config = dict(
    arch='inception',
    train_examples=122500,
    max_grad_norm=3.0,
    cautious_weight_decay=True,
    lr_schedule='cosine',
)
Rows from block 6, named by matrix and row number. Rows with one number belong to one channel. Each number is 128 + 32 x the weight over its row's rms, rounded and kept within 0 to 255. All counts start at 0. Numbers have three digits each. After the name is the row's rms in percent of the matrix's.
# r30: branch 2 reduce pointwise conv (model.blocks.6.r3.0.weight, 96x224x1x1, standardized in use), inputs 0-111
# b30: branch 2 3x3 conv (model.blocks.6.b3.0.weight, 144x96x3x3, standardized in use, transposed), outputs 0-15, a 3x3 kernel for each
r30.37 106:149128133128123128187128128128104142128137090119128200128119140127128230130128128128128081128181143128158128255128147087128126095098128122128066232128071132072192128050179144098143151135094128091128128128134128173153128107128128152166128113128128128083142069212157128128078128195128128128125128069189128183128222128109128210128142154128
b30.37 095:016090128074128080067128128058144128128128128129202127078097056128183128166107128128106092057163141096128128119128128099089128128128128087128171128042128130158227128157128095158128128148128081113102162145128075161129128141128128089128255152128074105128190128210083043192153128052118128128148123212108102102128174128121128130128220128128250125180169174128128144128037176128192128128120128084128145128196128128069128127128164189133129
r30.38 097:128128128148094128128128128128128128128086164128146128110128128094168128163128138128128128184165177108195128067128241128068154128094055128128164156044137118120128128128128128116142128128128087078128128128170178128128128128128128128128128102128128062128128071145128166126128128133112086128087128082162128080134128128128076128128128128151
b30.38 087:098128149104076130119112159128095114097128128070128128128128128124067158128118128128128128093234128173128112128222128128128167128162195128128187184128147065033128128128128113128128128128110128128128098134190138141135123160101122109128034022176074128128128128128064128128128128128152193215128128081124128136128128143128085128128053146128128185128128084194128128128128128128128134128128089085128128128128128128191128128128128146099135
r30.39 099:128069128128128052128224091128078128128063128114112128128128082132128128118133128179128107211172128125174093128128128026128136164027091126128128160128188128176128128128128128128167128222128133011106141107122097128128128128128128124128129169128128128149114126128180113128117128128155128128128073059128078098128167146128097128128091084182
b30.39 112:085087152128128121128128095215044081146128128098202154128066128128128118128128128046128128128151171128119145089128203153201128112128254128128128150155181128059147128078128087148128055128128128128128190152134177179168128128147109149068137128114128128210128102181108110111104085128165128128128128068128115128145128143155132128121128106128128166155174179128128140128176156082218128128128133070128128097128128128089168128204128112128128
r30.40 107:156128174128173128128123128128128128137171128128128178185146030128065174058128128128128128143128128128171154128128112115078167128158210102069128077179128128255069128040141128056128074128140104128124112128128172168128109128128128187128128183149128128127128128128128128092119141128128128128131128080128128128084152194128128149128052128125
b30.40 114:149146128157128152145128085128215128177169128183198127103128160117128128177128073128169128128081128128128188128057098128111128128128128128139128128097128141222115115128077171181104128128128110128128128128133137128128139165128058128128128189187128128191067128128112128088096073128128096129116128128207128128128102129128052029128128128079054103114106128131128196095079128128122128128121128128129128103100067128141128100100095103095128
r30.41 097:094132064128128128128144128129128121128053128128144225128128128128101057128128103088128128128164119128128128174128175113125128128037050128128128177128193055128186068128128053180128128085128128128206061128145128192138111076161128128128123066164170128164128128128162056105128067128075130128128116098128128074128128068124128128170159195128
b30.41 105:105063128111084128123170128128128128128128128049104062128128128128128128128053128128078128125160122140116128166128128128128128128090201142128128239128127137128195128128128121103128128128098114122118128128111128158128128128128128107148128128186128100139166067141198128128144128128128133128128128145080128099153128128125128138128128096128204128128128061128178128123120128117128168132128128128111211128160128090128110128062128156128171
r30.42 105:128128128023128128089128097128170165128128128076128128024141128128158165207128215097234208141113128128153119201128056128206255134128128128128084128079128128128065128128165128128146092128128149096128128128130160128128128150151087133151128128128128105190128128128084230128131128128128125128128055119128128204092095193113128128128130128044
b30.42 106:113063128128128173128145128100128128081078140128164144128154128050128166128060128128128076210022104128128156128128122128128128128068171078128100128128161103132086191164115128152098128128163076128149128109152128060094128080128111128089119087094128144128128187174088145128128128173116164132128125145128128109128095085131128176128128128100128128128116133098128054128128088128128184171133101089128128128128128128128111128090246089219116
r30.43 107:128128128047128127169128128128128130128117128079131097128128064128128128128139107066149128128187109109128188126109128111216128144128128203128255128190128082232128159096128172063101128128128128206128128128096176128128127128101099085176076128143148128128111128177179083128128128193128128132141128128089128167128163107050073128128133105128
b30.43 095:128088048192121128130128082103128128152159128174128128128084083128155076108128147164128128144124138086128128128083128128128128128068147122128197128128128142128128144128153152096128128128065128128128128128128128143128128174149128126128128128156093128128128138128119049128128128100118060128112128128128128128180128128128128090128128099116072128109128128128076154128128255110128165180165106118087128162128093073128128106158156128084128
r30.44 102:128128113133059128128127105105134128046128118075094135128106128128128128128128115128128131128042095128128134128128101098128001057128128121140109128211111128136041128128128128130128119055053128128128128128185128068209128047133138128031128187132175128104163187070177128131128139128176128128128094106096071128082084128128144079156129128182
b30.44 081:140054128128128104128128128099128128128128060128121208080107165210128128128128170128128128104166128128128083128204074128128107093128173189128195158204089073128128157128179131128082128164065128128128110168128128165185152108111128128128207128128128128128128096172158184172128083128164079128178113066128129128171128128128145161128136128189089128128136128128191141128121128131078128180074128128065128086127128128128128114128128128128129
r30.45 100:128128150128202128163130128069179128128128128123140085128128128128066189128128096117128074165183255128254170128023144117128128147128128180109128120164128128128128128200031096128113128128128108128128070154128128052153128088142178094128128088128128128121107146128170151086128168146107087128128116169128128091128128088128132128179078128055
b30.45 104:116057186202128106128117128128105087093128128180103121121128180149048128128128128128126109102134215154128128128140128088038128128087128128128154128100128128128127128122151115146128152197104131128072128021128084128128128128128128082067076091101104128222066128185135128128128128087128168111128171180128128108135111112086067128128172128084143128149128139143128126073128128109080128128131128128107066100128068128139140128128128129088163
r30.46 097:188110135104206128137062203052128128183128081128128217209128128189213105118128128060142128194083128128079128128174167128128128128138128126144128198078128107128208203097134128128128120134128152108192128128128188109128128118149109128137108122128128128128128128128204128153128128128137128130128128155128128180132128123128110128101179128128
b30.46 121:116174128156135096133208187128131216184128127058167111128158128128116089153078171128107128128163140128164128171128090103128128128105132128173128159105145128115128128160151128098100187141124063141128128117035092128142157128091091186105094128161144152128087128132118100128130149188128083184128128169107197061128220128145180128128106059128115137128128128113191080168091073081132128157128140128128128128210128112007128201128100128128128
r30.47 104:168128128128173128117084195081011128128043078092097198155128125128153100177200128070153132186128128112128063128206202132128128142157139159128128114063128128223133128116077128109092128128128126086128075128110128095128128093085128128128128128128128078210128128104161128069128128128102168119128128115092128128128128071128115100128070128128
b30.47 101:128128119128128099128128117118132186128185128128097128110079062116128172081128128089128128068128094128128128101128128103106128128128128128128128146128128128078122194128114205157117174128128128052128101128115090084103227176095125128115128116128128128177128184075117138128085128175067100021128180128128090120128254145128154152098107097128128128128221128128130128128151139128128147168128123128155128185128128128128128070094128189128128
r30.48 095:072128035128128128105128128097182128128188128128128053128105195128168128156128128054128103209135074128107128128128142093128128128108069128183102128128139186052128207185121128124128128161128128049065128128128068128128128199188128114128084155108128137128128158128128128128128128159128128128104094128089128091128177201128128128128058128128
b30.48 110:178128149167155087128128128128128128128128128065112163128084168128128128167160128128128128128149128128128128133128128154128136128063128128097128128128128087092152128099149128118125128128095128128149128044128128077111128121155159128059122128120128128128128111190118128181128194109097107128128101128128128121128128116112128128128172128119128128128128128128136128100219076123149167128128122128128128128114128128128151192128107128065025
r30.49 104:181052128128117128128128128119184158104128140103159107128128099128161128144128128138150128128066136074166128103048100128177128153128155128082128179123060128083216128124128096141171128128128128134187128097120128082128121127128078173191128128072251105128128151095128210128128128128128128111128128066087080081179093128128128128128094128128
b30.49 078:128115127128128128141157096084110128128147218128128128128097128128128128128128143113233128122128128100128112128121066194128128128060128128088165128128122128189106080127165128128128128136128159096128115128128092154206219128128128138179128052171140113128128166128128224128175183133106128143128142212135187128128187128044128181080128092183130128163128092128165118128089020174128131215128153137128128128128128128128128146201128128128128
r30.50 098:085051142128128128128128128115128114071128184128191128104246178128102128187097135227128084128140138096152088128128128128086128128128128082144160069128128106128179091125128128063120128112128062128128128106128128108015128109128142128214128200128154128128128128080194088117128128190158072128128185128143139128128128089109106040129064128071
b30.50 106:152094172165128159128128128128100128149181074128128128128128119128128128128109128177045071136128128128128128194128000058128170128128123128109181128048128128128108090128120128128099128132146128128144128156151128128128128110128128089128062104128128128128128102128128150208188138126131181155095132064121171128039073121128106128194128087141128128089096128108088128097128145114128128128141203128192163128145128139128092128218166145128222
r30.51 098:128072136117128128128128128028128129153136128181128218128128128128254055128128113128082152128152128128008130160140061152194134128064220128128128128066128128128128102128160159167128128128128193096122133128128185128133069167128066191128079071128128128128128165148128095128128128107128058119140128144195128140128143191122154109143192202156
b30.51 100:128128096128128176137140128146128128128165178128128128126128128128175065128128102128176185165079093128133128161128128128128042132128128119128128167133128128128128160128128128128171160128128128163172108128128096128128067128166161160128082097163128128040128128122152128128144113128110026049102108047128110153128159133105128128128094101128052165120105128128105128128121128128128128091128128255128128128128128128128115128031128128065126
r30.52 094:128101127128067128159167128069105142183128091128128020128128128045211128172128128111128103128226096128092128119118128081153128128128074100128128128141183157085128228194088128230128128123128157128128101128128128098128140215128128128126156148128128161128152128128174077128128128129128128182186128128128128128128158128128149128128128128212
b30.52 112:128076128128160128128128128084083142128139198080048119065035128111128181128128148128128119209128128189128128093128125129227128120128171078063128128240131114128173181096128036128128128128128118128128107042175128128128110117128128213128128128128092119128128128135128132128128128128109092145128128128128128104161132047128128128128128089128148128081132128114090128074187158128128145081144128128128205094135128082128128172128128128128188
r30.53 105:183102128128128120157128128153105165160128091052072128186128155058128173175082128128128126132170113128141128081097128134169128128128128128128128129125168189229063063157128121255204128128149092081098171109073128128128117105188128128106128075178155100075053128109128078097128128128131128128150128121101128091128194144027128128129145133146
b30.53 096:095128128128165128127128096128152128128158128110191128128128128151128127128128128128150176218127128142099128069098128181144128128128187128188190199128128065128121157011116128128128128128173112118131114128128128178128089116120128075100148126128115128113128158226128128119161185183128165139119117017116078128076128182128128141128128114075151128129164128128128128128128128128128144136195045128054033096128152128128103128128146168128114
r30.54 109:141183128165152160163128128151080163093128128019127221128094046128128141100128128163128128073128128128128146074128128128128230128204128128157182128105128022128163128128148128146085128135077175128206128118045128177128128186128108099128128128123128128172128128128102128128128100119102079105128128128099128128201128043128128128128128128206
b30.54 092:132128128128081128128130128055122185102141128128128138110128128128166128128128160071133128080206128120115128128128118095128128128080128131128055128134128128128126128128093143177128128161121107128128128058128069119128132142122128108128128068128128067128135128095128128128132128142128252200128220201169128122128133120125153128128128067142124165128128073128156113101092134128128128158058128128101128190174173128128069128166090128128158
r30.55 102:118128148181128062084128130128123128128128128159102128114128120128055183094119128128128128128117128128098128127082119154141024128128103075128128107103128142128128091128102128128149128159181128128122128128128113053128087128128149128133128142084123128129128147148128128188128128128128171128190097128128128128073176128128128128128137092099
b30.55 084:128128162173128139128111128120209128128128204128128108168156128128084128164096110128128189091128128127087097146137128128140102128205115106090128068110110128128185128119128128128151128141076207128167128128114128101172128061128128128167128133128173128128128116128128126128188207131128115128078155128128138128128103128128128175209128148128128128128128128094128128147162128102128128189128151166128128109128162085062128128228098081150156
r30.56 100:128128128128128128095128092128146128128207074128150128128141141156172128128128128092103074095119128128128128128214052151217017128177222128119112128128128128128183031128128083150128128128128193124128128128128128128128128157128128229128128128128186087110128128128098046128212128128128128128128128060085133128128074156139128125128131144200
b30.56 086:085120124185199128128128086128225128180128128128084128109067128128128202128148128229095099128128107128148128144091137128034118128027128128128128142128108128128088128128068112159128128128194148185128128128128128117128208128082147144106173128193128128106128128128128083174128128066133128056128128128128114111128128202128128128128144128128136124128128128123037128159128128128092108128128102139095128141139125128106128128128128144128128
r30.57 103:128084201128105128128090223128128066082128128065094176188178124198128169128128137128128128128081077170128110128128152128093128205121128128128128066146098125140202134087128200147130110128128128062128128165193128112110115191142128062128155117178116128128144128128128145128147202128079128188182121128128209103128128075128146128128128099128
b30.57 092:204128128163054128128042128146069128040128128128128128130128128135081128128128150152128134218128160063128128095114115128162128082128128128158128188084128128065128092058113169137128124055128186128165128128128128128128128128128128128128064096128131128128128128107158128128128129128150128124128111101128100150128128089165128128128074116123128128065128128128128113057155128128152141128128128090128128097128128128129166128207167172128167
r30.58 100:128128091150044123181128106128145135213128039128128221128128164128111128079067124128000128128178128097128084128103128128151128128128055182242141128188128174128128121097129128128128128128170128128117103128162112144128128128128128128126141128128159128128147128128128128150125080045128151128128128128158128176128128104085137080147110128123
b30.58 082:165155128128128128128093128128128128123057101128128128128128149128094128128128128085128128101128128128128128098128056168152128128203137136128128177128170174128128128128128128052069144128054077128185128128128128128209128128088128128128119128128128187170128073169187140184128188128128093128128128128178128128128180078108128128106128126128128058152128128128128088128069128129128128118128128169128225128128128119128152128128128114128128
r30.59 111:167152128194128128004113090128128128128128128128045128183128131082128151234128106133100173088138150128193030128071128125128143152192128104128084160128128128128017128076128150128128128140128128128113092128128128128173188128115128063128214128128128079255128105128065131130128128220128115132128128128128128171128128117138151056128138097128
b30.59 119:083128130128128128082122090128154186128128090104128112068128177087255195205128089176128128128217064131128128146128108068108223078128188128128097104112128128139128128128109117128128145128145128057128128128255103158128173174128137128128188205136128128125128128055166176128128128128128150145128222239128128136128158107128114128065128128148106094154128128161057131128128128128128128165128111128123128140128128128100105169128128128097180
r30.60 094:128083196130128128128128128079093078138128128128128128161128128128128092205045128128110128128041128163162033195128138171128128102159235225128041128125165128131058128128128128128128128128128104128128128128066158135128122085128162060118179206175128186123127128128151164128128095169128146189185178091128177062171128127090128128128161040123
b30.60 104:131128128133128128128128128177214201200128128147128128128183111164128167182128128128128078130159178128128128128108128128054128128128128176146105128128128128128128193128128079128128128148180104128128128128086128112128167128128235128091105191128128128128078122128128128128128111128128128128128130197182112128060096128079128147128128128087110128070128220128128140064158128081128128154128128128128128128099128128128135181128071128128110
r30.61 096:128183038145128144128124187105126128128128128128188028128117202024128128201128110128082109172073134128128000138128128128092224093128128128126128077128079167128128138167123128128160052128128206158128128096182085128060128128128050128106114128155128128128152128128102128228108128058094128106128189128128140127128128128127128128052117128128
b30.61 093:128128128128060128128105128103128105086128138128128084128128128126128128128128128152128135128128128093128153179127128140128055072254128128088158168173128142183128155085128128128128172065128128128128128083073136126128128050128127128116044128128128128128099141151128158093128151191096107128123128128128128128160194132128074128128053101112128128162128128128197111168128164128128128128128150075128146128128177051128128128128128128089160
r30.62 094:128128128128114128082104193178128179128128076147120128141085128068108128128192142128128128128125128072128128147092109145037126128087109153128059128157056229142110128128114109128112197128128128080038128160115128128176100128104149132152128128128122128128172146128128128172128148128079119128128135159128152128165179019060048098128107104218
b30.62 077:128128128128052117128067128096128128105128194174138128128026128128128128199142128128128128128081194207075123128128128128091176128128165128090090128071128043092128061171164128128128128128128128119112128128159128128128128114128128128069137128145128177128128128128125092128128128103128128128128128128128128165071051077095081140128128128128222128127145071128165128128128128217086128128128041116128164069095200159128128160226121128095128
r30.63 103:231128105081135128128107119167183194128128208167127128128173128128085093128176128196113138128128128057176128128096128128082162230187128128128109128128128128128128213128161129034128170128112128128128080128128128128118066129227203083128128128098128128124128059128139112128077093128128128128128095128178128149128102115128099128132160128128
b30.63 089:175185128140228099099128103128081128168128113128128068207128128128143128128128128128128096035128141128128179128111128128128128104128121128128089075171149128144161035128075128211128128188128128128128128128128128144110167127187147128128128128088128128128128198128143128128106144139101128139088137128128128136194094128102128128128128128128109128128073081124128155104128128110127085148128128128143128128128128236197128143128128061128128
r30.64 088:128128128016162128098164237128182080128128128128128105133128127128128128255128049159128128115128128059093057122151128128128128128128127146128128101128060089128128128128143134173128179128128128128046128152088128128128201082201146060128176128149217128128128128106124128129128134128128128140016153128091128128128127118128128128128154162235
b30.64 082:128255128128128128118165128141055128128097128128121160128134107143136096068128128128128105100105128128089166224128065128128255128128128128084107128196128128101128157150128213128128139128148075102128128128144140128128128164128128128121096128128094128128177128128128150128139128062128128113180128115128128128128128128128143128128128051128128086143128128087061102128150135128128128149097128200155128154128128113158128128128128080098115
r30.65 106:128128182141128128112195128196128136036128128128077128165188092138128128128031128139170149128128150128216105126157128128128040128149128125039119156128109128240173128128151072128146145128128128128148128170127128128128055080128128120155217128163128128128074128156144118128128204090092083054103128128128128128128110111129128128128126126128
b30.65 118:119128128146128128128128188103173162048103128125153128128128061128128128167132128207128064128132128051128073128128168103128128128128065128128128172128082146128116123123121099128128132128128128128128128212176128113128128128147128128121140082091095093128128128028128180128209183139128128128144203128128130128128128122128128126128160128152128128183132128121128128148128150132214128128128116124051128128128127128082128128128130128106198
r30.66 096:168174202128118144185128151128142180128089128092128104128128106150119128161128130128243128149090128128178128128128096128128128128128167128104174171154031093184035092128128128128128107128128133128142081159078128126128109128128128128154152128099128143142128115151108156194168081095128136128182128175071128060182128128128128153128182087128
b30.66 106:190128128163065128128126128088128165113128128218202128128087128094087128128100128128099165128096163136174128125083075128128128113128121136128141128093090128128077070128128128149141195128181128128102147111125128128202128128165102123161080128128061028127128150128128227100128128128121128088160128133134090128188173128146062128171128167122128128105172139083130128128110130128128128128128128128196128128039171128128105128165128128146161
r30.67 113:128166056105179128128173128132093140208128150128128128128157158022096128128128060128128116128128128144139128218142177128102128128128132112128128222128214127161103128128154128128128128128128135191059209128128077102102128128128128128128107128128049124141058128091112128128128128255118164128128214128128128128099128128128129128111153136128
b30.67 104:128128105128128094128086128117128203188138128150161128128119128064193112116114052154128126130090128128128106128128133132104157128028128128128069128165128128197096074128128102128128169128183092128128128162212128190128128073128164180214128130118126134128200154123079128128128128087070128111078128207089128128128147162130128131128121158128128093240142169151082128102108128088128104098115158128128086128056157128128246119141155128125128
r30.68 095:128128131128128128128128128148128218128149128128060156128128128128128128112100128128128128134027128128128128179128128170128155150126141154128052143128128174255128165128138128098062128102128128222128128106116120128164128107128128108119128128128128128203180128130128077214159096128128128087128128128072169128179023128128157189121075151128
b30.68 110:128155084113174128128145128126132226128072128128128123086128010110154111128128088152128128071128128105128128139130128124084255128128128128128128128128128167128128161196107115144064128128128134128064128138181128129136182145128128128113128114128128128091139176137128128128084128104128136137128128241128128069066161091128167128084151112128128100128081159131128128121128095128176206128172128100211136128058165128103128128139128128145106
r30.69 088:128128150126144197128128107255148128128142069128127128128128128090128152156128228116128128128160149128128128128115128152128103123255060128164128087126060178128128012108128128128046158128161128152128128128128067128128128128108128128128128128106128128128128000128128128164128128108097120153128147128085217128116192128148128104147128132128
b30.69 116:110128128163145100085128066112116175110128128084128161063187128128128128147143128131090155128128132128125099139128128198139128090122128128026136128128086128100128128076085128139061162126121175130111130128128128128221143139128128128128128128128107128080128131112128128163096130144128057151083192254173120128066161095128128128186097152093128128128163118128128116128202144180112128082113149128128128087040128128126171128161128084149128
r30.70 097:100064128128175128128128106128119095128128128092223060128128045128123128128052194081128128128128128128220214128104238128128082128062128128128128128128165107128098128165167085152128128121056206128128128128128073157128128162128177128128114054128216092128128128128128128053083062128113128128128128187109128128029128094160128128128128156125
b30.70 103:156128116149128151128069154167098133128128101127128077128128147155103128128128073128128128048112094163195191127165188097128128092128128128128128128066128128102122128079128128190229131129128161128128128158206128128128128128128128114079113192128163144133151195102128128128128142128128184170102128099165128128128128076128133136230237123128118128143156137169165128079207128128128128079076131128157128128128159157105121139158128113099128
r30.71 099:158183128131128057128085123128128128128150182128128128246175144128102128128128128128203133175063118105128132151172128130135128115111128128112128128128109128128128128081128128128128128128022128123128128128124107128128169128128128128128128118128173128140210128100128069088128128128143128128128128091128124128109128128002128128253085129189
b30.71 092:128128141128128080128128128128180108128128114175128128169152142128221139128128098128128128099204128098110215128148128128128095128128167128104091128128128128128095128158128134128171170128128133131128128087128159123128177128163146128136128084128128128128078128144170239117098121121182128119142165128152108128128128205128196177128128108128128136041128128056130159147118067144084126149204159128099128070128128119128128081128128128128128
r30.72 111:128161126122221085096128018128086124108067142074069128083106078128110128099081132160128142142081128116183102097128150197170128128163129188068168154128128137128139125095128082122142128082128102084063128128003128121159090128128128128084125081215128115128106128128128189128118111144053147065190128171128171062143114128164128128128128126128
b30.72 106:128055128128128128232128128128128096128128153128082120128128128128093128128128131154168128128156128128128074128128146128128255105111128128152128128111098055128128089128129184128128096128128104092128128067158088128128106128128128223097116128133094128128098128128081106108099128167128128128128089128128178155113063128066128128128128127131210199128128128128184128090141169128120190128128128192083065128123147166128134108128128139055227
r30.73 092:128128150122128128151128156128108074128067140060108158128135176128128057128096128123206168128128128128244024144130128112128128128128172100254128128151128128164128207128100128144128128083128128071089128128128128128078128128128128080128128079128128255179128128089128128138155067128128134136115128128175127076128128122128071151128128128128
b30.73 098:128090128255154128180128128128043185128128128128140128128088147128187128128059128142151128128128128128128128128128128109128181128064182108128149115128128131157128137092115128128128186128128128039096128217116128128128137083080163150073128128128128128081122142128206154128029128128128128090128028097128128128128128125188128093041128050128227128094128131138128178128128128128128155235128191128147069128106128128141128178162122156130128
r30.74 102:128145128128104128128180128068128099128036110084128119128128130128173057128128092017115128203109100128198128154128194141128177128091128118183128128077187101128092128054133128128184149194128113140156117158128115128213096088100130148164128110128128128164128170197128153128118128128128128128128128165128128219202058165107128125128210097128
b30.74 112:161128113111078175128128128182110185097128105156096128128180141072128087128104147163128145098128161128125128152128105119128128153128212107128128100128155128128128121118128113128158120056134128085128128118128084215128128128128128136128128096128122149173128173128128068095113128191127153128128167114115118128128132142114158113113124123128012128128140128183128113090128128128127172128128128128128128129109130102128128128135128204158132
r30.75 102:071128056162194064098165194128128128128128128128128128216128105134128128220128128128097107128129112128128128141170184128131128128157148128128128128128229144128128168128128163128043128128128128128128128128065128044128090180198100052075128128115128128094128076117094150128190139128079128128128199128128153111128128163131168066128128128128
b30.75 086:195128112128150128102128150164128158128208128128128113128128159128143128128076128052116128111096127128128136128160128184128128128139160097111128062122128128114160077128095090151128177128128128128128128128158078128167149105141098152166065149128028128130128128163128102128128160128117128155128125128096090112128149100073129157175128128128128128128128089128128047128128157128128128149107150201164130128128128108071090128149128128128193
r30.76 108:158255128080193128085087128142136128128128128128125154128117128116079152069147091128128128128101128090173137094199128030193128121148028081151231128128064128128128087128128128150133128128181128128128128182128110128083168128128128131162154146128046128174128128144073128128096156128135211128102128052092154128128128128133128128128157128046
b30.76 124:100119128087128114128095074106128174206174128106134172127128065128128142128120026128128167128216211128128128128169151128127128035141178128089128159128128093128082128128128128167128208082128128128128117090128050128128128128128128101128128128128075166155117151128128140089082096195164118138132156092130118086128128128128128155128138128115062128162116128118137128189085128128128128076128128128015128128140150128170134080128092128081117
r30.77 096:128124048218100111128203103107128085078101128128122128154097128021128128128019078060128148147149144128128146080128128089177128128154148128225186128137128210113102128128128128128128128128101128094128130126135191128070128090128194119128189161128128174128128139128163118128128128068167125129128128128217184128075057128128128161128128128128
b30.77 102:128128199128128123128128083128124134128154149097128157128133226128128128128131106140128227050183142149036089128128106128128128160157128116098128161128082151128128128128128102161117127128128112128120182180128128128128128044151152128093128128128128128113094128122128128098128128128114128128128145128201128165128128128061128119128128128128152087069189155132160117128128128118128161128132128147128216128128128128128128128128128128128177
r30.78 106:087087144207128128076058128128128128058100146136081013175185150118076128128223094107098128128128114128122128090053134128096239122052175107056128134128172128096072128128128128172044161066128122128090117082128128128109128102139167128128152134132109165128128128069128119128160161150128128077150132163127044128128128128128179128115155099128
b30.78 103:015128164144128084104077107128112128080128128083121056128206128129128128120128128141128128128128128128106128143128127161108128128128166128148107158131147104206087208164101128128092236131128058146128128128128128076149128128128128131128163128128128128199128175165128109114128139119128128128128058129131135128107128128128095191109082099142094131106124128128172177111126146123128128128128108106084128128106156128153128128210198051139128
r30.79 098:128128122128128128104172128095131128128074143133128182120050128120128128128072128128108176128128128182051121118061114171128105089128121115185101138128125091073058128105128128152163091128089152128138108128128063128128128067128128128106056111206099128100068128188128142128128125128188158128128020136169113128128191201128045128074128156117
b30.79 093:111128102128128098142089128094109128128128128095011128128090128225116128101128128173128128122128129128065152128087165128088128127193097123128174090128128128128144240128128128162128128066064047128198081128128128141128128128128092128128128148119144128128060105206038128128128148128128097128139128128128095128089128142122223128128128128128128128088087128156128162083128086093163128162059128128128128128128108113128167128128118076110140
r30.80 083:040128161128128140128128128128065128128093097128178128089128128128087099080107128151128128128191162128128128128140054172048128128171054128040128128128128001168128128128205192047093086128096128087128128128128128069086128152128128128128107128128125077128211123124043157128128135100128128075128128128128147160225128128128068081128131162117
b30.80 097:248097128128132128128150128128062128128128128185112128134131128128195128128091104128095128111100128128128128128128091128128054128115089156128183110138128128183128105116128204183087128128128161110128128128128128062128119128128128032121110068128128107116128128128132128209096128095077080157128128128128128128128128128128101202215128107156128128090057128172154167128128128128128128210160128171128128203136128128128082128112128141128128
r30.81 107:128124128181128188070128078214075128128114128112128075128152128152049078128128128041131088112128128162128128093079128243148153145128152136128128128100127158049197065134208128128168128102128128098158128134087128128128128128182128165131124046142225145105128128128097128167099128220160058088101096137128093182128128089103128163103128146128
b30.81 095:128181141229180128128128145046128144128128059128128128153128128128172132128128171178128128128156128128128125138128128211144128128128132206128128128106128166128103069134093128128128128140115128128128108128128128071128128128128128128128167135128124128185128198128151128128161195128128169128128128128128128091071128128116126128166128128128146214128175116128173128150128114128125128128097128053128128094095128128070059179192128163128128
r30.82 085:128141128068164128128147128128217128167128198182128128128162128128132149128128128218071128128128128101128128175128067128128128170134059128081128087128128128128093128127127132128127182108164103193128142128128128128128145128128128128128071128121128128128142109128061128054115122128065181040075128045091128128128128100179179128128128128159
b30.82 089:134176128128128033128107078128075178167146128128137125128066128136128089128128128128194108108129000128128047128128128128106138167128128144055128152099133128170128076128128128128140154128128150128128128147128124128120128128128128128128134211185078128128048128111130128128128128122128128181128155153128158128159128089092128128103128214128128068153128128128128128128061128073074129128150128121128128128000109112171166128133173128069093
r30.83 093:170128128128128154128142137128117128128020150128151080034128128156128128115053128104064128159128134151181128128128255144097128145107128128062128128068128128128119118100128128099128128128128128080204128135113228128144128128167128128204128128146128128190128129158128070184128062223128128182128128108128128128128128094085049090100128098143
b30.83 091:128169128128155128128131128128128156128101036128128128128112099136128128128128078128128082087128128082128128128128128076128128097138224128128128084128128066128122128111128128169164146128158117128119128217128100158128128123105157128128128194193128122193131155128128067128108128128080190156128128055128128124115027067070128128087146077172128188128128165188112128128128158124122181128128128025128128101128087061128128140255128188160075
r30.84 110:160225128128135090089167128128128107126168083180122128128065121171128126102098012078128192128128128058128178128128128132037128179128128128147190107140128129128117128097094051113128128123139128133147128128128038128128128128147128081137118128128128096150128112128128128090128097128128128151112143149128128255168128128128128114128128115128
b30.84 089:128128128140108177174128128128128128212170058128128128149128145080184128128128184128128128128115101126128126115128044197128128128128128128128097062113148087164128098128125128210146128144115128104135128118128128128088159122145118128128171195128101118128139087128159047128128144128120106028137128128128128128128128128128128128128128128128080026236172101147128145128128134128128128128134128140128128128128128128128128136128128137015154
r30.85 097:100200118128110151128128128036128148128128128128128128128128128128168128128196074103128128128078128128128128128066215092074089128128128128128128128040128128128131128129128128128128116086108158138044103205178128092041128128140092128128102089139128128166160128128128128201128128153128167129160115191170128138128157088206108128235128128128
b30.85 095:128128128128051128159169081124023128128161128128057131206249185155128128168128128128128128103121160166102128128128128105128128128191100172126128178193106128146080128128128085128128128115114128161128103073128128128164088115128086137100060162128128143144068125128128128128128151181128128128147128128128138101137154093128090153187105085128062183128169112127134128162128085128092096128128135160128113128128128128141128038000069112175159
r30.86 085:095128088115146107128128128255228152128242107128128189158128159128128128064128128128128152128075128128132120128076128091128128141128023128185128191155128128128128060152128128128128120128128128128128159154139056128128128215128075195128103218099128128128190081128128172128128167128128075128064128128135184092088128128066128123191128093128
b30.86 099:121208106128083128128128133128128147170105101119134102128128128181208128130147077128077106150172074173122128129128128136171079128178128128128128128128152128128128128128128140082069128128128128121128128128129175128128128128128128195128128094128110110128118128128128162146128128167111128202097128128210131128128128128162093128128074092122100128182118128195077105157128128128128128096128135200077140128067118081128099148128128099121128
r30.87 091:128038041175128128128129128128128128112079128131196119128130157128128238181099128055161128128120104128128135128128201102128128085128123128128128128128128149109154128115128128145128141128078128128201059155128128216086132101128201128107128102089128128155102160163202128128128086157147222159128128085144112115049212128128128128056128128142
b30.87 095:128128138184152128111099128128108128128128128050128128128189128128067128128128138128128088129100128107128174128160128128128187128159128128095145083128144136128199189097020128113117149128128115128210113128171098128114128134128128109084128128128139125128141139186128136128202128098111128128128147128100128138130128065125140128128128128166128183128128091128206106056128128128128128128060128128151196128128215128128161200128182122128128
r30.88 105:105176128161197087241128163150128128128094038146115043086125156128123128068203165128128207101106128095128094128194065128128128145128128128154128186128128099128128128128128128128128128042152168096128092128128095128128128128199128091128074128149128128128128069102067128101128106193168145128128161128132128177134128106126113128173075153128
b30.88 086:160128107019128072097128163127128170128199128118078043101155224128128093082128130100128128150128166130158128128128145128128128013170241153068128148168162167198128152128128128128128128090128076128123103128128128126202069038072128089114128128128128198128146128128126128128141078160128035128109128128061128128142093151097128079128151083128078089128128195128128128117128123128092193128118091128128091128128128145129107121041140128128128